Weights of a small image diffusion model: muon at rate 0.0034, 145000 training examples.
Rows from block 3 of a small image diffusion model, named by matrix and row number. Rows with one number within an expert belong to one neuron, the router's apart. Each number is 128 + 24 x the weight over its row's rms, rounded and kept within 0 to 255. All counts start at 0. Numbers have three digits each.
After each expert's rows are labels from the 100 images, of 14976 (inputs lightly noised), where the router gives the expert most weight on average: "responds to" is what is common among them; "peak on" is the class under the peak. Only what is clearly more common there than usual is listed. The data: rendered landscapes of hills, water and sky.
# router: slot weights (model.blocks.3.mlp.router.weight, 64x192, trained with AdamW), inputs 64-127
# up: expert up (model.blocks.3.mlp.up, 64x192x192), inputs 64-127
# down: expert down (model.blocks.3.mlp.down, 64x192x192, transposed), outputs 64-127

# expert 48
router.48:085115154088109112125124153144128125136148094128143121152149108086113138137135107111087145167129158123139119084099128151092144114116144120122107125141130096135126116145138136110122123144131133
up.0:175133126090166141191074136138108140103148098111146118158150167137176113137136145140156108090161134121176114146187135121116142159135106105122143142096141124115139135125172095143131113172102081
down.0:073103148146139158127077176108123174105160097151094140124132130110101096119126123115118101115069126118151157096145150116076140146154140111125145088141124130101114125084110098143145104083093161
up.1:144147156133123153194129131112130145112167145168086116138083146116127109121116144128142135074127164118149121129125121070155128137103124119147102160121143095115089132112126156131092140134089124
down.1:137148118135112142131134156098122131119140167157182141111126103158109090089118099119146152152115095101159101138179107078122152103068113157125124107149093101091141149118145143151128147117098148
up.2:178146106142119134130141129144153128134131153143062088145097146152145110119158178143199141082156110143150123150122169089156135132188130137115124116135140124100153140142147110125131137128127152
down.2:141135119142110167134113164097135144070146129173161141122134122140099099128117148124129119118120123141162112097142129114123115079032160140138129108149106139140113127098118107128145134068178156
up.3:093136162153112127145113122119138127136127127114123071133141089139132093128118136120162112061116081086109107125086067100119116153135117133116108148136102101113107136152127136132081103105081122
down.3:135152136137147165147106183162160130138112123171124166132190135134132108162090182164099112134116130105121171179152149132161139112116118132115119129158130133087122114139119124139116118139100171
up.4:107142135124137136123175146111130149127167125118137171116157130084095144188114132107136094112087147079092101140156163119134096101121109118108115120104139142154134078121106108110130114112098124
down.4:122117114133159164081141119130149133112105154142120090139123157154130107148142187114115140154132170105148133132103136107108119084076143156128153105149107122117117109141134139121135151124110130
responds to: overcast; purple alien crags
peak on: sky

# expert 14
router.14:124113108141145163129188121148121165128122050135146142131122140136105111124149069127143134133140132157116078122128165127102115105118119143090129153134134097114157129090099123117124100159136108
up.0:108167128080111120154106136112161120110169155156117157129217126124145147136143119135138140115097065118099125139125129117208123138099149155122147167136125139096165135135117144135142074082129028
down.0:140129128127135126149102157143142149144115137131126128121153151144074133144133130146122150135121135102125086125065162124173133129120091124132129228146110144117111152137135103117153179194137070
up.1:140117135156083152145116119110098131110108094121167120159095122102145104113121105106119122126120220177107084114113132122170126121134111116125106129116126118088148112145105106144064112121106117
down.1:121164124121045128108153103153158130175151071212114099137109165113172118133110117132134134178141129166123134139108119120121108072051120141142164148108157106157097113131114148125142115135151159
up.2:133133143112171157110131105138124141078137125126139089126115107138157094138123139119119130126121096075139098141098131127175142113092077122127103138114152121112092151179148127174116166091136088
down.2:141118155120136155186134103126115137182180121133130107095122109115120121145100126140123135159109157078128136137149134135122131118152092151128121162143127096144144154143147117105156162176163114
up.3:132106143131129123126109134101093110145164113104125104117102116131140143126096152135105141156150098090106142143103058121153161073156137133135139174090151139123081131131138117108163135138116122
down.3:130144189105106110109128145153138141133143137133106155154127115094123131136149128130140122128076102068145146127139122115110140161138134148116135126154118104094128176145157141115154155101094134
up.4:109139132126168177116118085117128148156114077166106152158103154097165122124164132145116146154113115125163117108177067094127156114180097148146154149120108131115174136132153090123140122152142113
down.4:075131149134132122152139073090121128115125092117137149123066099138101189119127170153099144153132113081123152130102120124101162115111134147148161135094111119125137071139141119141109168164117077
responds to: night; high relief; dark volcanic rock
peak on: steep ground

# expert 32
router.32:120090087099186147111182109125067153154154142122110132143113150111097129088162158159138123116093139107144119144131171145170147135187145125099126155125112129120097112119154139137131114104155081
up.0:097117131111102132158129150124137130124094142135153149163107153167140140131093166142161128159157178112154100146143133101137130157130144106126091123146129162135100162104138117118108186165105102
down.0:133134118136135105131128143113146116158133122109117059132126079126112143139130121135119107103108121116104147133103127147161107140105133131134115165124164107104080096120106154141147163096136094
up.1:125152123131095095111138117190129122122111137123139175137124117131103100145115131098154131186179151159092105122172078140114114147073106132104087146125127128145113131124112144130130155167130126
down.1:138108129125146125144143109112108120145121094125149097144102103161124180115134128103175120126111147081165119120139135125116125127103145126136133166147127139112132116142121144114111128093149109
up.2:133118132120134075068103139116133094124102148127149128101116129114126086095133124148115158163088138100112101111118115163125159101108130094106108144135171106123113072177144096126193119122140152
down.2:116147133143112168120118133136131071119129153154119095140142157136135157134153169140118166125154136106149142144146107130117153110135139117115102101100092161140102151130122114129173110151118079
up.3:148127160165118120166148151215123129093138116138111149115131143128129109157115128145137104122071127158116118118136137107134130150118131139125106137144084118165092131110146135131149105153153132
down.3:099193126148123149135153122083123151137157120081114103112117134144078101162162092159124076132133169132119108135125116133126163113154136103101134149174174123126118141141125139126147138159127114
up.4:178127135112144130087142135089147117114135126150101117141131170124118137090111106133130121090120130106130128113129100145152161128110131096127170157110113153136110143147166124056104143108114113
down.4:119119110116155082138121161105142132166151139125125151119128152090143095169136093126118129094138135168130143129110196119148102131126146130147149076113118142159139130114143137146105153143097147
responds to: high relief; dark volcanic rock
peak on: steep ground

# expert 31
router.31:111104147123132082064113162116123178110102127105138139149094123152083105161140121115136140131099155123128122106144140137153140116117075121139104163099156117116118153137125131164157168155153144
up.0:143137188110143125141144132170109100076102122188131103119152170091116133111130138133121112137092189115082115093129115118118095116133108145123100129145166110120084097128137129117102099141096114
down.0:119131196133121158148174144138126087104136123099107103119099103140124120128153138113141113135146139150140100145108080096130121101077121138071131093094123135134106123126102132135130115118102085
up.1:159118146160140097132102154102141155130115157133112131136170099150134130121166120124149138119166086099150144139099134172141094136120106136146124120154090109113149150165140151126161102176109087
down.1:120101165132114126131132120148157158116121162111117089140154116095160139097127081137117114193135143131152085083127136129133167135156113105119107137166124136134090127097143143147159138095149156
up.2:169115157096139154130121136126133102119143141136101121121102128123102116145140149097083134142105137151135088155099156172107086138141118135152113107141158108093121167145150134110130115124157107
down.2:112138152124110135132105101154130095114203147132121132129130118126127088163160147126138144134104119148131102097133148132128135110140143120151128132122141108191134154129138101179155140126146137
up.3:099108149147135146136106094154109116123173104157109098145135140136129132102083138096118089120147157147172109139116088118118146118095113140134115065132133103133113090133140150125130139135135156
down.3:103129128135160137115178118133114130151123064139131157131134112087125144116127117154074107111118123174127143130142129122188127130144125145157114157127120123133109204077134139130106144122091106
up.4:160144126130116062167106117140111123125176111117114138105184128133138108131148174123108148107079130131079137174153139087156104124108149125137145160128149131136140118153140129110172126131124125
down.4:138127113132151098078104116136129139083169152131144152132113108100167132129153128149101115136157167096122140149089144143137128144081103124128130192128138127161113157106114139138123133099146125
responds to: water: dry; high relief; snowy peaks
peak on: steep ground

# expert 27
router.27:164118109117141110122164165143099132121128150091153091106114084138112092193123108151144145114149117091127131161083138123143114136154138100150142114124121154118153108108122103141110093121123085
up.0:158103103103157147121150123140153093112113138104116112134156177112140141143113129128114147080074064150134102149085104119094165131163129146121123156174119129120140120166103121110110090065122102
down.0:152123120113135125107151088071114125158114117163166161119150135108112124111136132107182135177104126098126103130147102150103120118149141150117138174097132122151143120136129091113105073136156194
up.1:128140150110132111116132135167141133133132106133098103174121113101109175092162148168146094123123145133134117085095124112114142129126170150117166143104109110116141089141116141120143143099109174
down.1:128140159173154171142121123092112116119136151116178110110125138144156130125130147090144125102116118132166101146151118106143150115080096120157160126125152138165162150111100195108172111130114098
up.2:128104105108114130113083083150114137099112058133109076115130126128179113117136107112128154079130213141144143128135200145165152124087090133108122084095101129115145082145117145123119155144080117
down.2:120087122110113127112086077131097143095097164121151205142093149167080145115122104107113159089164129085140118142116139133156126103119162144147129135124132140134168128155107109153121116137073179
up.3:130125177165134108131169150094103145137133150093145120135154164149147154104106101120152137137122109107092170103132160136122166128171128116128118110161150087136143155112108147064121093127144086
down.3:106138118100120100139116113154115145168122163141134159112162134137173132109154140118120135151133117155139127126164178135142129110167110164112129120165137142083143109143096126153147127096094167
up.4:148110083134119125074110150141119126116139140132153078110144120134105098101139126153116119101137119122136152141141102137119161113095171119129143106143094109129142128150165106071083149101136122
down.4:103134122129082131149132110121130114128126116107133118176159144111097160135064092080138131138104100145144128142090110139122154142116123135131104114092184079139149143092123146148138141134110080
responds to: snowy peaks; noon
peak on: steep ground

# expert 24
router.24:134137107125112138143150134176144146113109133108112124137113127146143131113124190132143130130081146125111138161140155158085126142183164165095170118132139088146115093106115087112109087133161042
up.0:139146133104166140101109129156156146143107103088118085128134124110089099122135103129125117120063163140155124190111123132145118149139142142125145064145127136117101103164144129117157130183136130
down.0:137132120136119153141085088133124131125120156176121115130141151140113148113153150163156127124166104138159105159104126140132110100137163151120089131151100129148102126100173150103160102127152100
up.1:121137157154135126162131070140144091115141126181117078065108139137164138090135151142131157066119153099100142118134120094147148099127102114100132112103152151121093177143086132140191135071119116
down.1:133102110113130149136130075103147121111126143125117135142125147134133120109109118128121147113127133102075105174132123143160108118152140102119107100108116126122145114129092117121119114109086101
up.2:207131116120151082121115124149135132096114046111111130154138159138124123129161097141172140079170171129127115130156088115160165110134091110073106126125125150139120143115171139144104143106110127
down.2:088117139162115146161153107108185157169098112141121156137155119151144125143102179108101168117108134120130122154101113135101114128102092111141122123105137150125103137166123122127137148104094141
up.3:127159107143141138135152135172120094150129199163146138168117134147111135114097135118121163125156124132138121171134123125199113093125134118089134118122081145116151105072103154149104147101098151
down.3:096119113128140118164123137150114156123095145171098129116171138149145121098117115145153121147180143130114134089112063159096123162122106118104134145133169095139139143099141128107108119181116099
up.4:135118122146138129158090124090088153164163134144153091132095114133139121127147152138149111091130133123126122133128135160125111102156125124145144160150131124156129118144135123122091153124126155
down.4:132125100119117128140155147133123142128125111063130130112145133138121136171143150142090134153102139076112141112114128148114124095150125146139178070118155163138158184113101114129131126128110047
responds to: snowy peaks
peak on: snow

# expert 50
router.50:166132116112134140095163138155100135119160120102131105124124094133134125101125136153113130097125149155144071138075151156083119099138134116133122142147124142155153106121126153136148146120142072
up.0:109159156137129099128091138175135127132155170132142116149195100157112089116121173116136124118094098121068124127158114143130107157097175130139165135173121125128117060122151139120127125146135121
down.0:147154134110126144117148163124119116140141159115080141127157143116107130097123126100131151137104100170151141140110109111104131145093079113147134132120103109164117143163160127119136093079135093
up.1:089133100107103076141123137145133126100118092106130086150083118121148087124107131094157152140113131106096146137130138129107135107118130150102141121113085147140121117141091132126111117199115153
down.1:095139079164124130131117098128153161134113160126106139110112120130119079113164152129127193078122139121124150150116130124111150124075127121101181167135139138102121109123104112125116097078105153
up.2:158153127114109094135103156124115107113090110131144136094120137135117125130117152141122165162158145159140128119133074126183145142131157115090115144152151131152123101173112129167119157160138132
down.2:125112132170150142131098200190116097107105136146127129162140118102152133157179155115135148157139103114115128133128095155120138122118084146073111127103114125097120182096146141119140132089131102
up.3:103174166111082121116113128103096117124127114141116154140117168148091119122118117095101184097101188131094136138115152129127139128090149118115157138104119141170128146123144157116110139147152106
down.3:132123154105149089168110135117124134130122094104114122096154142117084120179116118155159180102163109194121118129117147116127148125125124155110139130170094157112113091127114110149125156133115215
up.4:109140134120130127095156138135150105138103143180116078133132117147102113121134170142130148111144091098165121115111096086127094116164132149133108117158130141150149126123100143141134106178115073
down.4:115118121138155121157103131183110133147117136140108134122187121134127138158109148147101135105166131110125142086152115071100129128094123127150138180174150122118126139129125095106145071122157124
responds to: night; purple alien crags
peak on: steep ground

# expert 59
router.59:088101112117090143110160150153111144099146119092170128147136145115160102117147122155093144091120135109107101102101148130134110117135084094123085141089116115132131105108145114157160179168152135
up.0:137148106129154144121130130148102127122157108144129139113134130083154099098153122081126113142129137099178108177146127154139117113192167134151138122142121161133123132109140123161134110139134167
down.0:157148102136078134135128116083142141147180165167087141086164151149144133093100168173113135178166146107115132111114117135101104145085147145143133122113136094126105142106143103071150153146130118
up.1:114139147112159168123090078124099111154127146104178142138145113140122128111179117131150148140117096106166113135146136151110109158166133110109107103123149133174118118134124145134131123125101176
down.1:138096127122141159127084063150131109113158153134117168131182132163122140090114087097145124107103145128148148122107127112115102147121111131106093119161111139084154137144068122116147161098162082
up.2:106120145123127139142149136120104096116122120135158094095131089117120085107103183130136123100093103141100111104123116136132132103171107116098122164136146109116142157123131134122142130142172138
down.2:182158153115115136124126119109118117131126137097128136109119129126113128069131129147126105159124142164156151105149119141126108109154144127124139142099114143133152135124132117129114137095131155
up.3:112133105133128138118151131135077150100086153113106129137160121143123157142119120127140122142069165152109150157109122123111066121151122167128114099163175152107137098137127118170117103099096076
down.3:156186109098132128135150087153082128130105143146141170110181138116137158151134169132117114138091115120119138113133142090129065121153156121129124177122104136139154191132109154128163103136072156
up.4:096133152124143127118193082106132160131120125128128111101129164109100150144156099113138108105104129117110120120100155119071111122120118134145127141129131112085137107125137088140121169044156107
down.4:152094103102148142111126082156131107103144112161134094124119065154138149161156121165132130131168109161148121149133102146113156134105160167096142092157122145122097115101144141126126155233115155
responds to: night
peak on: sky

# expert 13
router.13:093108129121134122077123150134102148136149133098168130159083132112064108098140130107127163139114133084104106108158149126123128106128089107131120155112120078140133131114128126127109178133162185
up.0:068115090110139161134141145061111129145147122105136097151129137124157125139101128142176099130090108139129139122133151159122156110142121108149145093110119113085098129121098128121130105146112153
down.0:140143126169133147157135156166111126117119162141145093118117139148152114097179127135168105167174100169135130120116124151137133134140174183145128112162115118114099134149150136174170073128108130
up.1:123125153138130141115088129148120084098149162151088142118158132109139175137122125134103116140131161119141110146155047147173153199113163157125128074146086110143121127121137130130123105083156145
down.1:109156137152157140121088115116162152110142163102122072139166153140115125110127132130110111176116156067132131108094062132146135136148126116111125144125149135157166179141125114130121138101114099
up.2:105162135141142106126136125108168170108121121085135122102135162183108120151106113124111156106131188155137124087104134124134118135163111091116141091160158130083148165139145112110141135159126177
down.2:141152110127128108119070144122145131090093113127122055139107113135160113152149112138160155165072121124106145132169121133145130124186122141144127126108122126132130155146150134145121103143124071
up.3:123138129122135109121179173097120176081133146134123098135123144135113136139146114114142140144107174153159147130151119125097147159178095154140111140109126142147175110139109131149144130102145143
down.3:150130105102157124145150156153150130122085188112136188132146140131131150120124108124130115108100144103120155120145142119119165125165124108140117077103138163105152133135158119103159147129110130
up.4:128155139127114143117116116157147137144109165149114121151162088110105131118119143162103128126110160085146117117138095156122140118085098118106138093108129156132149127160115128151158089118125145
down.4:127119129102114096131169117159140153145164056144157113144077076153119117127130115140112140133120155154114145114098169130140119140127144141131143100135134120131128069096142147133095123092157078
responds to: night
peak on: sky

# expert 17
router.17:115140133121147103123095138114108129101107113166118151109113122110134147113191110154095126124178147095088134133117145123147108126108127127139135161145148119119136062148103109136155122134109068
up.0:117117101141139192145117120150080149118148073159091090133092107093116126120176111148162126130101156162163141144118121108157124144129145105105144130100159138096093125178156121120123107156151129
down.0:136090095127098079075112104128085141088140092105178138128073159139111109137109136131126113105157100177128136108101074128185133124122116140125116115090127146182088184105145132138133146093138115
up.1:138147104126136139130150080122143106106122177097111140144132123118006162126134145104114144106161127113105152128116096122095150128087124120134126111131127130117115108138109163133134116153124191
down.1:136148130119134158133162083133130097115167133103134106110124094151110125132116126119136119122123119179115135149119093107134121109119150155112089135157146113121126149136151131140158060175126082
up.2:128100123141124094139144122094135180106121162104128098107130167069118153124125127144142135144119126138158117143161112128106118108155117131094148118138150108102145167142132132133157135133172105
down.2:140144106113134115141110122153153155089127138105144105130132135152090144147136134135139141109139125092124127108099102143080125131151123138103110124089095156082153177099126106128157152168146123
up.3:176093096132145159125122143110130114149123131078113117093128112126124117121112109129120152049167202115125107133114133160168125119201094120094110103121131124117128128107137107149131151173124152
down.3:129135118133104104141160052083122114117118154128109134134140113144111130114131151133113149142114127146111096142178130150097130137182161116139157058126142135114134119121124113109111110168128175
up.4:136164128130142107168121148131143135170091165124140192150130100123149138122152133140106150130182103164110130123119123128065105149158118130160118135123118138158097074127106114125136123137136095
down.4:098095151142122122104117134131149117104135159164132100139161165097148112102108084134141139112153128111109133121124106111134168135199120114135131181166107124124126086099134123130114123176200129
responds to: water
peak on: water

# expert 58
router.58:117155107123122123107181181127136131098115103166113147137129137128147117125162090134160128093144112125119125128107142137120121093162162137110154200143145117081148095120116138133088083124126053
up.0:124127126122117126093119133172098119112138113145099150085142141118122129114144151100091129124171171126131161156114118161113139101148122144139133106121140086160101062125132154131137154201100100
down.0:107132136139113153172172218120126127140128085132124177105131067116096108108170159108117125137119134112101153116119122135133145084120118162132122140146117140124101119109108134111156136138144208
up.1:164137153124120148079134109153128082105128101103112156132144138133087133135112095123141132109124075106099132145159126124176139116182113149115159119102145102152110200127141130101111137123136218
down.1:131148146148103122136103042125135127097125189167129147126146106092111098154146120134137101102138125121124133107144156114127114115165139127125130069135141129127153107124136114127109062165106044
up.2:134106103131123173130104136177130154113113056126115139131142132115155150151144111136129129147115106124127080086145117135153091157178148175126160141105151141078150152135111123127166167164135125
down.2:101176130118088082111089155188124139147147145124153136107168138163094167148104125139102144133153108111133122123131111132158089135113145148116120092097142131113097140133115083140168186085114075
up.3:143110127154112157141125105082175172107136157153111120123113192138102099111133104108118146123133142120146096123126141130192157139118118112113127154201110084126103127136090149117092147165150146
down.3:121169104111132110111117104153099114133123132135134165104141097129099125132127119116083102195131142146173148159130150128158110134133143155136146078148124132121119171136127102147069187156164100
up.4:122139117144103170099142144114143059109112155136114132109126116139093100138097133143131135115100144127114126150114157101108094133117118154139134149107117109130095120165133148109172141104134133
down.4:130142125121176145122135105126125037144139146099139221117121158110085087146174135120127157130131151119127114097175154089109103124128158118138125083153125129150137092125137149102150108116105118
responds to: water: dry; overcast; green hills; land: dark volcanic rock
peak on: gentle ground; steep ground

# expert 46
router.46:073092120120105094133127139132115113123155100108144125142117124126132105128166139121087131100116131122123133111076124137121150105105119100140091127139139119129126105122132151130119168170122125
up.0:154103083103149144142107182106154133119152109115138161143141117127125123151134121145099115166131153107165151147125112150098107131109156160097123131116151143128100122112145130112135160095105127
down.0:084140120132137116128112172142137124113103115091144106158147165114076177124128141127081105146175130188123118142178151137202110129142106143106142118124156160109104137147111089132094122137128151
up.1:127170090130141114180068149151144123083138105104096144117192165147090126127087073135120082122135123091142168138105146135158096123160163135114134136114126128120147124090175103104112122122112115
down.1:121155105126124133159086167140123116128114107108121160156116155120125088145102133149098141095066160107137118148114142115146143140106165096119158100104133130119135145129114111112092109127115143
up.2:111141103146135156093118078113120125096084144150110124120147140104083096092148141105160166121167106169164147150129127132120130136182104133116109084141123146106132085106158120173152116157105152
down.2:156140105123126153156108089153119106082116146127148123091089089127126133140127127116151163175094121123161134135175097146151122116098102116134171104126117146132077125131140139115096137146142100
up.3:132132135140148108162156088089119090161155117187118124127133158108084143129114126125132162119100119177125137156113077114102084141147099126156128126151095125110108116124128135133105129123146126
down.3:133109146147141094118160098176151081124143144104131079132108133153162093112160105130164129164135136165119144113134038112170124107111141151113108145106137135102119138120146186154128137154101139
up.4:166129106124105097151089126130136135145147113107100097130129150132118090157115147144137150149149110139139091090148158122174150125152139114136114148146096130143138167126114137134158116117162094
down.4:121127105167142175153091171134165161166119121126163173095133106110118089162110106102151123140119123156123130102127127148145112140120107101150149121126173116135139165159123124121106155132111180
responds to: purple alien crags
peak on: sky

# expert 30
router.30:131100115125150143159081161159123121135094184109117108128108082139113132120123162130150070122125154138126109124122142137140119176124158158136146128128159129121139114118119097151143134135120077
up.0:143158162096129107117112129131103154129111167118108110158104103109074162107117159129146130144170137140116105134122143130112095115136108096107121141113125135159158160172129110138189129119123077
down.0:139118130121115124129136102163106171085126124101115136125097117153134048122116136145113141155118141114130155100147171121081123099103128145092131081153106128110147152121143123115137127144124153
up.1:062161163106144145129169116116143099117133118123120136121121112135102139110135156138100143128150136128131125104116111113102153096115121093163111090099150121144155081115114146121097124149108112
down.1:143127158159086115135134102124149100126115145110146111107077087132126137132143120134140097109113135121118133144159085145161143149177141145110125173155131127097121133155111102132139127145123119
up.2:142124121147134145138113087103127121131110124154120126116156126104128118104095119118116155144108152188136149149101141150093151109215153135134166064150138141120112140152168136123140066087102135
down.2:137113141097081120130113127099159133139106130124112094147122119106148160137095081139109150125114100123101120112117122156144127117188125108121119161085142110124129159107132122095118168158102155
up.3:124117113117140141127144100132134123146152191137130140109132097121086128113132101133126100124146110094147088141156143137110133139154158107150135093119141131135153140116119167120115099123210146
down.3:111147137137091131082168114119099136161131137154144144135121120118119102130083175126107119141148119073077145145143208137094135122170120124137130160136123126163110184146122131136134134150142108
up.4:131070133155149134136114148109120088135143127175146115102106084095114101142156168120119135119082106094140087132120131090141159158127154103162126117113113127148089137133150140141125117143143103
down.4:126113120141147130151166119105173137108104140119099132130168116164124170092102111163166133102100136144144087155130115108138146123117086118149129112144127146092135081142107114100151125093153134
responds to: night; dark volcanic rock
peak on: steep ground

# expert 23
router.23:085145110152146131145135129106122136117132113126114077115121111133099115137085104098176153120093143170125115095121136147135108115147120150095097116090134138134173113111132112143139153175108115
up.0:132110151105117095137173152072133160117128103116092158155123137111134121157133084099101151161129149124075103157116096120117074142150110131157109133176135126140112102135129084131093122151154131
down.0:128141129122104105096219138161108149080125117108142141081129115135139119154154167122122104143151135103158165111174136129099138182155100110146141133112144122142115140164119111123154149176131121
up.1:068138125136136145114169107146124172109111088105144085143161148133100124142110097157127152163116140152114126108129072127147148116189143142110131149098093137146147141132120140109142124117087119
down.1:166165152154113131132163090147140123107110105103094121138167117136111121151094134120144159087134126156067122108139120109121143180096109111112139095150124129085173165113117131128136082154098129
up.2:127137140118126101129117138136121152109149155124140107120132142183106170112135114159121116099126124097158134107187160161100216152139117133129138108160110139131136120126112117137154115111159106
down.2:136157110113138144120108141096113111128137079137148163146087135099124147116135133116127099168162154111145155095166218182133180144135123125108148118097140179138119081143141137156156167124139088
up.3:094110182159106119112089122147112121154109165165104111139132166133112136132135127129118116154072178133138139119126122115133104118105185128106103141125149117110110075086100156138143129055105072
down.3:108090120145120169151077132156119136123139104112143136113128096145109132143151076139162123074146129139107113156108083114131114108074097140088093114079143156129108096133068128122129130110089133
up.4:152144146164128139100107116155136108100134160141107133129134132115109153107097054133136106110085145139157122119130186119100094137139128093142119167126140092141134118113082157118097122084124103
down.4:124114137120139150126095086131157122095111067109143124129113135122111125106169156140098171132170094153140136168137175119173081107107167115123133091130104163149120096102105112150104132175103133
responds to: night; high relief; dark volcanic rock
peak on: steep ground

# expert 49
router.49:131110131152145117091100123175081135164132159079156115148085064135102114125131169124149119127125106088127093101126119140161144137143113062141104127098124144166131127124146132138147155132154137
up.0:157135137118115155120116136128123116131102155130103127141132128121147113120157149132072102131132193114107115104127098114170116115131118148121136055121116122112137105086154117116102119061117155
down.0:103134126107056132148176121122108113126103097102109123107132149128117126107183119130139142123095125177176134132159155137161093111128108122114147157115132137108123113126118137137088116171084121
up.1:132138109102111091077158187145126119132136174122095168144122133153107115127118139165147125142094101137122110115083161144152144191152168145110100075107100148139083144126145143149116080119165156
down.1:110166098127102156175088220120116174111128162123154156127138156104109119138158095131060129068142133140088111121149131114141123130121119133117135104131137111138148147140120140118105098161151121
up.2:116111100165122158104148161129138101136162129117119171158110104121101134093115128138136127096150148087122098125115121121135089106149122100135121116145115150115108130122056126184153110139136114
down.2:134085118113110112169117143133188153163164097099149142125113158123122135085057145100093108135093116114140152148114126110146114121121149117092157115115160097138133135155106103124133121130116132
up.3:131095116121162151115175135130114118150137125104139171145151152142068152121147136113114120084111110149193135169093155137175157136119126134175116099114140089109096135168153122121126079100104105
down.3:114102099135087176156159145121139106118144145103119060100163118119118101124124118121174130149146111113132103125122136131152071144152113155136131136158094123157162119108122125136125063151147129
up.4:118075152122152133086161133188162128168099134115113095159168118126135136115117174123115164135163114166091145132103142105122159106103123132162116126112144106143093145075124122144118133141107151
down.4:123151123099102157135197143119144105130156096114140175110130120124199111108156122155144146132166100106132153122116141140077153116090096119158134116107107149125160130169156115134102124148116108
responds to: noon
peak on: sky

# expert 54
router.54:094132140114118102099091146150105124174148136078161123151107090140101135143128135120112136146079154139163099107110082143153128129128105062145112166136133086154137136106146148137174163121131110
up.0:103108104137089136091113126142139091129147053167099132124150137109065115127123086109152139126157138143123117136144142110132137173174148156159175127118126097139165118146184106106117124116114086
down.0:091165128144146142140179134141115135178134104090129133127136140076099117139109127113138135096164101152162116122138115138109148176185085124112142142121162118154134125133123118137115145063094181
up.1:150103131109131185145135154143114092150125125105123138130091154099125163107130098140106179081147115121116149166136176096105115154109156140055134102107122162120155111129125145099091143141166133
down.1:149120122146130141126150167162120131117126154145150138127113128123115128122147148125130165114169146180108123123112145053149100141080109123072134144086118110160170124129141126166130173174150149
up.2:124097159122098090114155119105132120130107121145146110187138112128144108146111140137166130133116108133102135148099122140162147102133095096087145086113141153127126118123142196158102134125168129
down.2:130139150138120111147130107112139109131125123118072157125126144152184122164165111142154119129131107128129122143142150147130173140132131130085128130129127133146127105130128146103133143153148167
up.3:144148110124131124133140132145149161147108138137127096166114147153159121112104117123097146133089115145155145098135129150150091143191133120142126112124125119143144144137110134144123108115210120
down.3:152140124140141139175157112104095108136123148126150163088117113110110104127172113107163139180119117171163139144134166151168110092148106130142132122139127148108123119107106110121143140142172140
up.4:126147111118112133133116115103118163163110118105132152111093120099133103116120131155127097151098115159171132094126129111110097140142143118136107151130150149164144169089138105159118121152186079
down.4:123123142121116144092145126126128087116142110132150173136138119155108123123112120073150133101134147104124149126107133132179151177137099145111112173109165125181116130101140160111114161138131135
responds to: noon; snowy peaks
peak on: sky